A small model that answers yes/no questions on an image's attributes, trained from scratch: fusion encoder width 192.
Rows from block 5 of the fusion encoder of a small model that answers yes/no questions on an image's attributes, named by matrix and row number. Rows with one number within an expert belong to one neuron, the router's apart. Each number is 500 + 25 x the weight over its row's rms, rounded and kept within 0 to 999. All counts start at 0. Numbers have three digits each.
After each expert's rows are labels from the 100 texts, of 14848, where the router gives the expert most weight on average: "tokens" is the input token at the peak. Only what is clearly more common there than usual is listed. The data: streak pictures of flow and ridge fields. In brackets: how many of the 100.
# router: slot weights (fusion_encoder.blocks.5.mlp.router.weight, 16x192), inputs 0-95
# up: expert up (fusion_encoder.blocks.5.mlp.up, 8x96x192), inputs 0-95
# down: expert down (fusion_encoder.blocks.5.mlp.down, 8x192x96, transposed), outputs 0-95

# expert 7
router.14:505514527471503491485475514473487495512477523497524498499507474477516501525558509533503453485485462508500509559519503532485480507522449491505504484501477499542487499504514476511549494515512495526529494513548481493515505452494508465474519469482515512526480514498494527430439481526525517499
router.15:525509539462496502482479510471495497507481519501536498494499484474529503511569512535517454498484480518489515555525510527471492506513446499497502504499482496539500511506508459527540491511509488519541493518548490493512505463489513477472531487474490502527485508509499536431424501517518521514
up.0:499491499510521536468497499469523516446461453497495526473495474493544493496458501471488504508494496491498472518487474480482471441539535513462501504466547514508495551479475483476496526536519483501484530440471484509533493496507480480526518498520483510511503518488476523483490531495467505501
down.0:516514514506528544506452507540475477501505495518488557471524521496510502481511482524494470491483496489487516499471483477538473484512491486485491502539461556459472504565556508523527479482555499522491489525528492483484498484515520502479485475484545480516500495488543517477519546489505511515
up.1:504533461495471517460481457505519489515493460503462492473528451508454457522516521503499479459473516458520492443492541494497473505494459554504447497502536525537495428488496489494489524493477537507462456492515509492525518525430485507524485519511504540488491517555529469493501458477478539458
down.1:487466468491493493520514508517464525495518505510464501496517507546516514532513463498522507500519533483518475474531476485551494469507528511506473534487521513504500541490526506503552500475501482476462494536483517482477515483478495511495522484458565481496523502520538455504517519508506474528
up.2:531517524461467494520490515504438461507506489484530483512444505526516477499545446487455525500523517483488528487522482508522513489539492493519429444559514499480472523519519501513549484517495446462509507501532503488510500504518511519498501512515503475511495515458482477500485486496519479521
down.2:471486440521498541482523462515531506529500490478518450517514519455460489495490509469505534497498509522509499492515516553494538519439524484514529502503517479511502486518486515502532479461480494511504496470505539492470492466496507523469467491488471537444538488507499476449529468506475501474
up.3:511505486485502530511500444544499532542531472478508472493507510522464523458517527475494515517521492521508497480452538526523489534473471497544498483530470459486503484509469464508463485521454474455508486482537498496512517490487479551486468502478465505509547485498490483515480481503505507484
down.3:511457488493495462491530506501506510462508521516472532507498477494531504494479518523494519538526532515462515526527492500539539504499530519530523510494529504488548495451496548499515564496495493446497521475444520549528481513520454519543496524516508489506454509478489477534493493447496503480
up.4:496473465481482466469492469495525511469502496520466500547496453560454543506478534499483507513503525528521503494526538512472527482491471510519487519531560509497523481510437490462544522499505512470526485470498480511513535539515541501534489526484452487487495508462499529522505482504477506487
down.4:501518490500526520495511558504504448455506494505509487501546546485513496460504477485491532483506470502503455520472469478538487495465567464462497542444503518494496511509559484481523506517488548525493483512459489489488499472510492506472523470455531539517486511533531458487515526492508511492
up.5:472502509537468521523513495479532573501512469538517472502528486458484491480474495477483519522497498534516497506498518499505504513429509503487540482465491514486495494468486562464478506495503505454530498462458539532484491534542461494484519485478524546489493498489518479504551541476489496450
down.5:488499523498489478434495502485511517501475486507478548494513531496487497463523506478515475510530496518454501468509511472536518526543443484477497509504504495461521469463492493512508500494509502507520515518508482487536517447491506490508513509512525475481479530520468508503492473507529588498
up.6:525547481483480502479505465507474495534528541472500468492499475514496507499532470522489478511541537469504577500472504511534489534542470485498491509496491481543502542539535521533505542487476480495459486537503480459520556511464498497505456519492512494504443505487524485493518495477520504536
down.6:494502494469506532508492453548489486521514475518438497524545545492497485512492511491489523484502457512504486466513492500493523447445500538517474529544462466475486493496518484488511479516462491499457483469521492493494532543464527536525496525452506517517533506502507490523507519524506486490
tokens: "parallel" (84)

# expert 3
router.6:482515480502518516545480480532516506485532521475511515499493525544490504458521502482502484507511513486501468481488500531498471518449544463482527485536481501459487474495442526492499472501496512493506527472523483491501475512496526506449469505470481465512518490484485492491521450484549493456
router.7:482525479508516516543488472521508525495524520479507525499493519526484497461523498481491493521509518478503459490480497528506462514446530468491527482548488502449484463492454524496502473493511514476496505468529492501492479507492526510460478493473481455514510479480487495492513456483549485461
up.0:480539524499490495519469511544506447434558516505464503504528531476514532529490540536471448486516471497507489487511468492527533489508552505571461514493492515500476494509518525523513472480515461477495488506502545511500505472493502509489487527509483525492508471479507535487521503496479460486
down.0:508470525486463500503468511515512517522576492494471482479495508478474509523488494487473505485491497508497479514456515512520491563480516497494509500502515483535479506516507510504507510495459502476541504456505553492473469498512406510467494495454489524442520479484439523498460462504506497531
up.1:495510520500504459496501477491439548569481477523509521477517510512495512509494493514488555493500476515508516537519498496473551500465511479481473497513501493512511431487477466481522481484529549438499486484471517480524501547537498469501522516504509510488508528553449499459472508514516505516
down.1:525530559509533490498481553495535517495463486507520471463512477523548503493514500492533523515485489507518515546499461497464486454538472489521505464499484515478514526466478489468490496556451454503500467500482474502488488461501499519492536488525517506513471508487498478516508544514512524527
up.2:518497448484458510518488522476487514468506500531456474489488470477530520526498502502495473470504472508532519501476510470501490489517519517558425507481503504495487555509535486520541507495497495506513493546473547479503491500486504579495490523521502519504458471496555529487492510471489487511
down.2:545488518527523508503519523499479498478517505489521505519506485499503479501532516474533491494515537501500474504469504496516463573450553462462519504490519508526505491489490466500470517500479514477528498532520567515457484522507510517472509480488475498507520495507500478509502440496549444473
up.3:500523519482469449462499505517472537520421486528456500520520468474505506461491552547490522520506534493487507506538517524466523465483509517442472493489537474534501456484489479501519498498436510467444508486489499540510515536504477502487527535533477501493494477515477452484512493488532485523
down.3:503502531480539487491475530498519498520491486482506436483537537493556506494535467462514506486547493519532519514512467486511510496551498491521479477493472504472515506505484493441492503542489467502529474506505463489518466479507503496514528516506533562506442480480507464484499525537521524489
up.4:522540538490482470497516511503472518508476513506491535538504459494500502496493496537471507473498502488501467517552525521479500484493471496439527472477510486487471436510492484476472489493501552505486561434491459543535502502509507427510558481490475490500500514512516520540480485513500511491
down.4:487508501520494516504516511509484493534456490471530497478491512502545516492506475506528530501500500498507523527537502476494536432520448496532484478480471491489515509473541492486507491531496476505468497489503452490482532459485500528508499515527518508506495469490510431484534558513470513523
up.5:540510492554473487508479527486485462441525505532499526488518514491540472523511487495519468498516484467506534495515465512489499500529546509563417527487468491503489572515555472515518535472511482483496486550470494477483494498502484525503486528539502473497493489498509503506488483507482504525
down.5:501477545505476499542494490502496495478521510485513493520489467477501489484496487457484500464497508503511449517426519564527503547494505484481495522483509524513473434524458508492489509464477502504476500477536515495494495545528514478452525490477449467482521508493500523496480462504512467475
up.6:470515478520482457497473532510464509510445496517507497445526483465479490485475506481531483478545531474504529532490494484531512521501497520488494492473517482520466535512492517522537490418466518444495491519504516470465520491508490525497535494446483536444491511507494436516480526467495474509
down.6:492461530494503525479487510518515519534468504467481476517501511557486495514500515460522532499507497500516501442567472503457515470507519514512493503466478481489516518530487548510450483542483506516476508475527500553466563476469494514503495506496505475525504526517499538544552525488486500476
tokens: "delta" (38); "loop" (20); "pair of whorls" (19)

# expert 2
router.4:522474489487481474526487508484520537510507524510501501510502449508481495489500459444479495542512455551522506496485492540496493482453506483514522475516473492486516493466465500472547511452524481464505505479513488502521462525519487530457517515443474466460512526514456483492496471516534494451
router.5:508482491489485470504487492494521524515510536514520506520489468528462483498503468451494467556506459544515496502486494537494492493464493485492515490497486503486527482465452486465547517436497486468475514468534484497504471519528511535457514518455471470455503520505467490493508476510540517444
up.0:474503524476520482451485498488439497490479500511499544491482539491545524480476490538483494488490535488468484506545535520468503510525506503493487517467530515547510462545500546542479504529523497506498499505493540512502506490478521500519452492534527550487519449524514537519477486484494562514
down.0:483504461520463513504475512510498472467472499507508484495497469500472518467498485483511498516487484485548502544484507513480495474450484523512559443510481519461470475470498511523516473520499511529484523514520500483509480451487476536528470498482478484504503524531502472508517464502537524509
up.1:539493529461493495472491497448487462478510495487464569511491549498561507518469513554458494488480488478483498526550533509504485514542480522481494513471502493554508488550504484497461491517472507473486529467514484467501519492488520470527470504519504511476538481515514509524510503505470555521
down.1:473466449508522506490518478522486516508468469507512482518480453500464499532528525474511473469488487493527493463495488510465507459474519482457540504517527503444463460514476534484509496490494489526484507494522536501527490459468487495497475507463516485505500479515482453475527470503493491482
up.2:494551521510495519487440550531434450497497519464515501514485519493558477526572507574485485488526511471509519502515496533496509536492490474512489451502487499513467479519545512555501463481494475524477496513511495482495515507476489482482496466510495502519494484508508484507504513547534500543
down.2:531550511485501475500490514522488447474482552514525499484468471466509518501504505456491471491465521495515513528484502503479521455501457489552524501538504494511459518528520474512527449504494483490475482543513485479517528485481539502502511516466457518499482493504536525518517497542502521539
up.3:476541547507486500514449546480483457488481507487540558512487556462535486532529504536483481446493489464521541511509492488483479495555479498502510495515482546527490499502551544532513498510547510521494557506510509473509482463508500500499491496515507486497464466518516499494498503515483483541
down.3:513570502503534459517478512503489455497491542488531479454496486508517531502509489486525473496493497441521478547539523499458532441530455537502542496498474504494485522469533473479517467527505463501490514507483490489552513517446499518493506518479463520527506468505485511484511472538458524497
up.4:495531520493500504479483556492453484491473488488516514511477525467502557523505526558483493466526512484529508511515541484497465506516510507447506491483477507492445438499500555505485481497539526520518512464512515514498487488506516488495494476489523509520497499498523499489483535505533503540
down.4:544548498502499493492490489484490462486485537497506453441482489498478489521487479483503469509459524512500494500528526479455537459528443522504507476513513508530482525496528457503517451516494481518480511487513488469497496484475511529511462528527480539517517517501510536526526493543468520486
up.5:537508510473523509471496474503486476459506504475494550500458571506485516508454499528495508460469457496476492496559507544511478477553445535481475512492472466533509502533563499497455500516480543470478509479466487497500470495437512488530489497486473460510515450492530508491527480495474496518
down.5:493498512458483459446492494495495473526504501493516452505490435477503546477493506500489510539509530503505514515457505513491504502469537469464533515494458525451449518502471484519474520524521480496519547480508497477505515548488487495473489480459489531502458498491485499432488456470518458512
up.6:474534557474520476496470560480445478463506516512506531511492548494554487511556496529477476446496476491491506534496503508515463509534506502465509508519506519539457478505542545533538493478548469536524480519513522483447533477483490514461507495489518498508475490482494525478480507477536489532
down.6:547535493506504518487457515497495459496476499490544452470488458502495497505529500490505426498498510477517505526484497495487495486482463509520497473502482509499454520522505490503517500546536494527491486500508468455542471456457509514493506498489474516501517475518522521515539460543502521513
tokens: "whorl" (55); "saddle" (22); "spiral" (19)

# expert 0
router.0:493520530487517521505464505477501489505507518481549503517485494497514480513588504501507457503496469475490506540505492523491466506498480460503524471513454510510487506492498500534550457485507461512513497500547483484501489466498520486460526499485512479527472500479498522442467476506561502504
router.1:486506501512523492498460495481493499515521512476520495497525475517489490491594518503504464519510474518500469462524489519473475507449490470507547491502498492461488482480470486509535466470538490509509523491537518506487480463507508489457526511485506493513496506522481506464467484517545512498
up.0:427513512515527548537527526442502532509486461501503440506469484480541493499504469472508479476483458498477530505493487496496511476530485480455512458523507530465465399490530481488491525507524514499509521504505501511470497503536521515496530495538525481513522517535528444518444475542517483491
down.0:512468540502539496483486472508474494491493498483503488479467524522525471506506546473479500495502502541485471543461504490531462488536451501563490474526458500490476502501434500499512506479476499494502475470532472500538529494503512515502485495500484512519482515475478534510490487527516548510
up.1:502534523495498535493496490475512460468486523505523474506474478507512508539508430506524472481487471502514486479542530516466513519501495520539499537499505529500507567510551457539531534498436505519526497570526508470516481532538498512545462526502504530477494502486519453494495483422485517540
down.1:505481448524494531520530459501479505505490506539480502509522523539530517516485499473500542496501533500541476490510492523496497516489480455543509509532464502522515467532549473481530512491482513496476506491509518525513504494494498475500485473545504471510482469526485448527503473472488493497
up.2:504504517520540454502487485475521522510518501494468493499491519502494497522507505511541468502500492526499494484499527455503520530470511469477472510476512480498488475502533529512479533498471440510451526526530524485490491456491479522470485535521474492471524545507528469452500505502465478511
down.2:527509488497531522498457499501484484503488490556456475498505522489525508539526496481506538494519465490492492498502500542509481478525560481488514504504543490519529507481547449478536522477496487523497534474485522515480516564511524543504497476490501494508545448536486498489501490505490482485
up.3:522482519504481465525497519501489470476508505523511504507482480536534458499509480505487511523498503495493516476508490509531514525537495496547426510482486497512502567519543475544544495463462476522493489546514512494520487486511479515508510533519531517450468511470497481524489502498488498522
down.3:501459489493486532500488429503521524536499443467467513468574489504510509511492495493527501511477525517496472470512519502508470522463532527472507533510489512513530495530437495459496512471431506487487530484552509520496480518526502512477484493502471497488506475529497498507528509499484528478
up.4:480505532510447451490499521462498532514469514495471479506499489531452455477476499531509505456505561459506489498485476487491496512538493487527489505500514482460480482528463484479500516536505509507548539482502479560528502509509498510524477524499466558482482450493514524511527526537494482498
down.4:446531486507513542536483501490520518505522527495458488490463499468475523501533490522500544534541461487490504550508499523514511512508503469494505506521500511458514487463510517515468491487493493552485497533495483511495499452501508481471498530487546466474519497506536505470498506529472517552
up.5:473522511504497526491509526438442550526462489508483470487524451447494525511508491487454505532452477527479518512500511535519470517482509525488495504471529457492539445463486493513458508470498504459482499541465508512460477510539492546516493502491489505444515521570487539511501520522492523458
down.5:508500520456491521507493542519545503490503499480541464524483469484541461487536484490496485507507509525504532550518496462504473481516467487507479473496467488445456488473463500504544480502505495519561502510517495517513481470521525502461480516473452478468478500527506511472495438513526497495
up.6:465499473461502505462492483498483510480470494491504464520523509515514509482465485495529519543506533564480516546466533515497496512527500488480519478553466462487511515480457532507476511529498523445474503497499520488473500538489510491538499514513480487483502476507424524510492499537492468445
down.6:489500482487482456486504512471482510465523554473506498514480526492519520502549532507472496518481470494529557561504493505480518461512478469475499522471542486500497485509464518548482505516523502486515535511501541470462519476518489490458511529497519532513490517524495468470493524518494574520
tokens: "fine streaks" (81)

# expert 5
router.10:490510464509535519540483499499529490488534532472495506515511503538481496486550516492502469508520496505514466467495488531485495519444516482511539499526486492431484489480461503528542477467539495518518530484515494494502451493488515496469494520479485460521511513466479491498479463521531484469
router.11:480513475507534505528483494492528498490542530475504501523505505532486490489543518481502462502523498503501462468496481521490485515450509483513535494528483503437480493478457502536545475468548496511526528483517496501495454494497509503456492521493486454528513511470483490488473471514545490468
up.0:530446461504491484526507536492462481432547537502500494495523497507495502467496465554523497519495491495515530486538508483502545516500521493529492515462485477493490501482503473556461470490478486528504504522504529524462475535517474479492477507530469482527530489473504547503482467516537542519
down.0:502458505412499536506481505476473496524499484517528521469485473498503495481509505481506493531477503497496478556518518523489502514458487554495512466521509511500531497479549486482496477470526470482507501494512503465515460465519506488556495476494510525461523488513531466458469496493513463472
up.1:501468465499482479515501489522504502484536499522498485504495461520492484513489494502488484521478501515512529472492498495507529492510530505536469513466499516473513538494516506513540506473497496504497478530472545511508484523523503565517493553510515472476486494463500482526490516482482521506
down.1:523476538513512497492515508489482511505567483500490521516503487499494508510502511464495526498484466523495445500456542497514500536502526460428511486493510487524493439516455511484506520487487496488535555500530510494492476540524484472461475485494493484467532497507493523493483469495515499477
up.2:530487510482469477533509502522498494471510481507506520507490447518481482497491495499482523530470495505514518471498509528486496521500515488552436493501479490480528540475551487505535500486509502485501480520483533497517482528530490521526493554509487490487508481454518484510500487485484516502
down.2:487474550507501499513554476508470510483513519496497481500495491470482480514571539445452488500449472520513484486530524524490474525500528523494475492492461514542482470518460474459478482477509452488496480503510502542473472509479494476473493487485522500496545470494490542473496515524498508432
up.3:484468494496468499485453476492532503478485465506482469495473501451498503515513499500483498522501511490500533498487451464515507534511497499547484500450481483491531529481521530537522469457494501461459512525533531475464527525509517550493499525502491509479459482532502452490517530502499521468
down.3:500501504477500487565492519536470526526516527522502501499468455525540464524536477524509484513484494497514433500488471524487476543518530486505517512502503514522496500532503508513489557482529477485511506504503530497454531513525486509413485509484507511519539469497519532473465486500513476476
up.4:523506445507487497508482517521544505476504516520506459492516439446513488524464505505526471537501483493577505475548531480533489544497486528505538520479413468504531477428446496472500480546528516454503450485487479498504504512501501476489483497486495497546473544497509494477506488512510563521
down.4:538524514457509438457506513477485484484494515514502514477512510486478501518522487519492483494456496579476487503543484520505465441562487491515451508495494528499503474511517450506511485490487456472482461499541475505491541517516555542530487493518499518520531540507487483538492540505480563510
up.5:493517518546517543525568496522532493514527457546487496546526503537478493526494486507496485471526508551511508433514475503541496506533459478508526533497518507475550549488504489477539516456514495511471515517513486473521503551548492500494486538450500486475457505513490482485480507494520504525
down.5:516497520507568472486516511516512540490510501523489456485502463480523485477563510514497467509497485453518506488469483511492505477511511508518522519538471539456479515506481515532515491494514522451452527523537482500470482468548499473514456489510505552516514518475506512490503498485527490535
up.6:484465527508481502515487493547480516481510508518488514483525510465466493517519479545492493548522504536510531471515487485524521492491488498523495521455524469490484535497512505512534500460530475507463493523479545501519500487516514579483495515503512489487485466492512490473487543471493532546
down.6:501471501484496495541490482508449486512510557509549452509534492483508466505521457489480501528497525518483417505521531518500516535522525517494536557493469510515463514475481555495534499504463517496510481522503534513471451502482481505517497512535480473490501534507500518479465483538501485465
tokens: "fine streaks" (83)

# expert 6
router.12:485517488493514514550489482535494517486517505488513522512494520527515484454523517497487486506483524488527498500479518518485474508468513472502526468552483519452472467491447544510512470480530502495510503468515499456501473495494516533460467511477458443519501458469486483494507456505540508464
router.13:479516492483519503541479487520485515495508501493516518512491514528517495468533512478492491514493533480535497493480518525502467499467516461505534471535489525464481464484456552506515477489532495494502517482516492470489472492506515515448480515471457453510500461471482486490500457512555508469
up.0:524468505493486495499468538471500487497508491524499515487488493517509475535511462495494526509490484494508509509494514489518486511567463513538458501482496506541505553502562461503491524475473519503477511547481506480522531527519472533505509490495524491458489503494482504535485545487461476503
down.0:505494466500449493512478495505490513491507492503526510516498505533463486497513509472482496479517550501525485526434523527481493493480502483487521500488474525505474513536458495528507499463512528503506549511487512495485452512539467508466480501458458484546534511467518521494475446546524529509
up.1:515498467478516520502501544481465497495459508469507504535523493429486499471511485534481491502523477525481491486521495472531510506479461513498522521507487511520465488498474566490457498480540526512504467512488531502457479558490487493524486499481540517519500439494546492509483500478464477514
down.1:487507417508514501494497487485510507512503503488472486473518491492496515509525493504490498537513504516471530489530491492436510487495514510525464500515489498511517504485508511481514486503521537475453471513478463497498535523479501539496502454497532469514547486487503470514575490499488513495
up.2:479522528505558472517479466478513497489479535506488535546525498506534483477482532551483490461513518481491504538505522503486502492504505488445571482518511518513463438522453542528487477483510495503508536477484484481498469486502510451525469444463496476518492488485503491482483469496503491507
down.2:459524493496464510522486491508480490528503532517475502500503505464513531515469489484492520484497484507482577473547497505504473550526487472532503481491512483473503522504549477505479508546523518478461492524494518512501524498522473536547502503522517520535464524487498507511543521503464484530
up.3:499509530516463475534489491498450511561515465467525502532529480490488493531478502488485472510509496488521491490495488466492501496456460480492543498504504508525517447486497530510477506490479522505538500467486571508487507486520548458489538522484497497482494550515528480489510484482494508489
down.3:483510486523508517489505525539483466532506534499522525516484549471503515497521499514479506546477488519505522512501510493463522449499506514486490512494509503449529517520506492504469485501519507496518489482467462525456489510513472531511475502513499514488500509513502476471498521497465475453
up.4:496488507488449475468484506500491468515505537499494533497512474455482478478524478504498464557557487489418496456490514471478527475484502498476470518528510486520491512479511457489484494482478524487484489505487508534526536488503473534476456497505521520445478522489510555505553497506515533509
down.4:494505503532497530501480517457533477499495559482517471503498531517500503465490458494518500492505498502494471510479446513502502497473498489491513448474517480475532484494500558506521482559500567510515462467509510471506503483541500506511475495507444532508515502481477497481443482506544515489
up.5:485498479500484498532501538514478508483498526531501513549519528447515501503497531538498464498508525492524538536489514490531504501510490532508495469497481512504477492490465531540473477447536516524476510516470530495452493494484456568484506480482479477541486460481521444486467510481501488521
down.5:481486447516464516494525501502495502521496511515470501512494491471490503523494465480486487494547472518525540495526502517501493478495514520514507505461530475520492488487503470461521505525541530499479462478504566541518503513507476540511487464509515495505518486538477461512568514482466473504
up.6:532530493476486494530505502478485506548498535491475506506482478497497536456466542531484508515537488508510484499486486478549526491477505510463546535496467534538537493451483499533530483475529485488494506422495484472528506480489522493498547529526510510516510504469551497500498475525486511517
down.6:476502514492529506496505472504502484486465542511430464482496501521517491514473455565517467506528512484487499496546501484517504502517498500537473496494510497467532539527482478502513530518535476518513493486521491549499500542455521513507505444527544532503467526488496455469501506515515506499
tokens: "loop" (30); "delta" (23); "waves" (22)

# expert 1
router.2:474508473512526511525480495504509488496527532479506516517516496535477479486554502488498475513521489498508440456504488533477485517448518470500536499526500503434489479478459495519542479469534505503515529477533496489489470487499505500461495520480487475518510489480476487494488461505550495468
router.3:480515469518531501527482500488511497495524524481497510517512492530478480497565527497516461500516489514520447471510497524478493519458503488497548496518486496446481475478461491532542473469546506514514541481515494494494467476496510487466494521481486459517516510490483491486459475525536488459
up.0:492539531474523483503469508472507514477491491472523534530465526487523501486495530546500485469495524472478523562493519490516524490498516511453488471503486516506498476532501502468455541493495534467537544452486445514515487518483514440516494460470519495520531542501493539508469480524510505518
down.0:510512514498508514455474477482480473504463491534480470527503521531473516480486486471519491533477494548490512505540499506494499501542462485543473473491497499493539507517542492466484499522470483541468456539491477479494546458458537523500510519515499519525473522517495497499549521502488496486
up.1:535496518470465481528503506503494522504512492524504515494472489521528488544480469463492528508455489508511497484491493504536494513494514504569416493491489526482522558486516489508530491502519505511487500551463516499545485515532509568495496527538520482487474482462490485515533492480498525499
down.1:512513509491481489502506513514515520478488502495511479497499463526477486451511546466487513505482524513514482475482468530531450545487536479462563482515484483546497461514455501497511537443502501482506527523537513477489487535534494488477504489470482505460511500504502528489487435520529482444
up.2:520486470499471470539491503514477499465531487489512487491515489504493479504507498512481516542483489501534561458506506508504513529513497513589488506486487512492494529475538490503530501464466492480487506539488536493505487535526480568506492534535515489477507517486488497522509517482490532468
down.2:539497499484495448516504473494478486500502485484520478528463483504508505505506475438491522514531476521479484477468484506491489536488536476479526501534505528550490484552462494497510500439514512501515516501548536517503478497497515492457502471475467473480539513498486504507456444517530511490
up.3:494470529518466505509521556490501532461471480562493510468492515481461509491494500498488510530521473518497550536500500512490488483542428502508451512502531514521503516469545490490465483491484525493476444478468508529515499549520461493508508454522539523427523483512525521520489525506527486520
down.3:509514531480529474504518516517522519479426515470519499512477510527482532460521480490512465524468497475514468496493541521520507465504508492470519528497493478530465527492483458507517464460495452505497509507501470509490498482503528509510513486468468474506514524520476488483476495525510549499
up.4:530527519486485520500489513489486480454498485476474527532529549471486531497486506517504551480470442481510461532515515468551495528488468498482507499527493513502503480503532506486457526500497542527495522476464487481497482522536487450524463480496509528543514501526549567481517483493505506479
down.4:533553471501480503504487458485526514536452511511502467480523503454503471515499492507485509496494482513505523515558469483488539489519481505504488505526475493461549530498492498522521470527484481492492504506483460516487593529499485509484491533535492504520511464516458452524516518499486515495
up.5:492501442498515499460499453535490518491477494488522467488454497481549498477445469467489486446490467478496472526469487532485528490489502472515503426490505529523474517537521501518508530497486494511581466481494489496498487525500497503485515521494474502491504519496483492474489470508521512475
down.5:498520482533509518505511493478502484493539523501482541547497479553472527501503470473546502458531463526517541491564521511495517527520508529514508520468528488475555510526511512480443504467502478472471512509457514482521485507517459491535490498546506533518489482511482484507492501499525507507
up.6:510526522481501514535474526499489474464506505485511515537480505476531483460456453535473522484497483516497523509491512535510492481486546490483518493485524539506449492582474506530448509543534483489506543475482490534495491475509511523543484480536530477515492451478524525500486475471512508545
down.6:489505494490557464499520471494511519502471479483486506493510493513479490500467537508493477491515496498504504506486486516491525482516476529566492514493504518519524481528468499524511512488498507506475462521482495488489481487497539491522522488523469462495479538525492514478528441515530505504
tokens: "high contrast" (91)

# expert 4
router.8:501473507494505532467518503487519494506435494500491506458493544465508507527444478488528498485525480504469515533510487478493502495547479522519476478490523520561513533517527473487475517514456460506483464514498490476474539501497478522527506464506506517491489531473517495526516524494473477522
router.9:534490502488560537516514505483463487516448482497499507466529531459510500516478510509498507465541502487487499495527502504511494510541474528542460466503522505502451524538524498523471494552493529485464465506488487479505554498487491489548498478507486518517505489503515506523512548521498479519
up.0:495503481514508521510501445502537520534573505483481477530501451536476516504511567493510498482487501500530456467524536525503476539466493491501537501498494488489495483480460497487526485507522536512508527460535492519503494494520516466487527534491488473531500522491509486490484500513497509456
down.0:476492510498493518468525553466457526511459488524509515446507552441529507511483483534488520486535507502428546504508476473496494481550493488501457488483533476553499486515528535510456514533511508503511501504475512453485524515486458495502482487478504528495516490514496504490504541490493473517
up.1:467509477531505470494492496511507509500511501496491484536526438531469522489525540504491497481532514492485477479509541511488479528452531492454548540475500490493493443504410514494501492466524554504519545465496517539485473487512487457472519495482507492520523502525476485478482485489508506479
down.1:527482524457500490488529484460488480498488492487501494470463540470493540484470463499468528496501519522474494493513485477516472505545459506534445444513520492547478532527548488479496487562501468519494483500526479477541510501497498466505486481469500497487525514512487515471509465549527509515
up.2:470529468550471506504489490520496523482513506491512487548520453493505487491514537526497504472496525488507503472510511505496517511416524476484531505475469515501485463504458530516498484482525529486518529508494520530490470507499486473484503479487482505517534475523498480461475498489530495465
down.2:542511485449493479498503509514512500499482515468524496473471511487496484531541443462470507519527508509480481521475446491507466511544488460536464476519531500536469526544509456495519509556514496511522488490532466480521527505512482463486478503511504486494512517496504487517541496511525491504
up.3:481509481522509525487450508527513534518490523506487431483470472521421508532501463473527489505522481507502493484465476520501488503485554465490521524481488507497512514569519494488471473516487511489456518561512515519487515491438524529490491472472514501476544499493524493450462510477513478494
down.3:489487484476491479508491481495546508511498491458476510499492512486499522547538511500495522494475491520479481519509515471487485484520428475517478506520510501561484484508496471470525523491554506510525490489486488503550514473518506467507508499490501512507517539484510510494478501516486562489
up.4:476464484497482524523509447521505527530544487493499502481527484535498517471485536504483509522470511511549489468546538521511497543476477505510520493487508499481521464496430514501522506517482523500468505451525494489504516474536534505523499558515463498490501468498470487513505488515497511454
down.4:496521511523508499472484603492468499475472531546489498499483513477501469499497492511508494470523497455478497492510453495488508447517545492493508500493489492489501524495562517536493493532546521474535499537464496495487505495446470522525490490495556513536480502491515529517483528454472456546
up.5:512509532475501470513491524444478476474470538506535535494471506496561479504503533565490460495478508455520529539559504491493483489529452505511490483523502539504496482533490532503478497481535519512545548448485482484468493480479522502498500498478497479527480479442531525494446486507510486530
down.5:504492482508457505458512444552525526542532457492497507503529495505419521500485500456493526530493497538503511459479518531546504513493502492470500510495500459508518482486462505499515504534537517469467506470520491526540510538520517487491504531483467507475511491519507475497577490489501514455
up.6:471520475531495497501494503527483529486524503512505496520505465509507499469506515524483514487501511488492495476489531522505488515421521486449533521463484501501482423496451521516480464475502555486518532482496517526483489517494482476480485477481505487529533480547484504482488483489519512464
down.6:522494526463507466511498481452480522501510515483528508473474526468513502506523435505442496522469496514479489506528508459484477482539474488560482453518509509541499519515518448522496507518522484519499497524532483480528492490510532467520488493505502485493528490493455509510521487521521528515
tokens: "spiral" (32)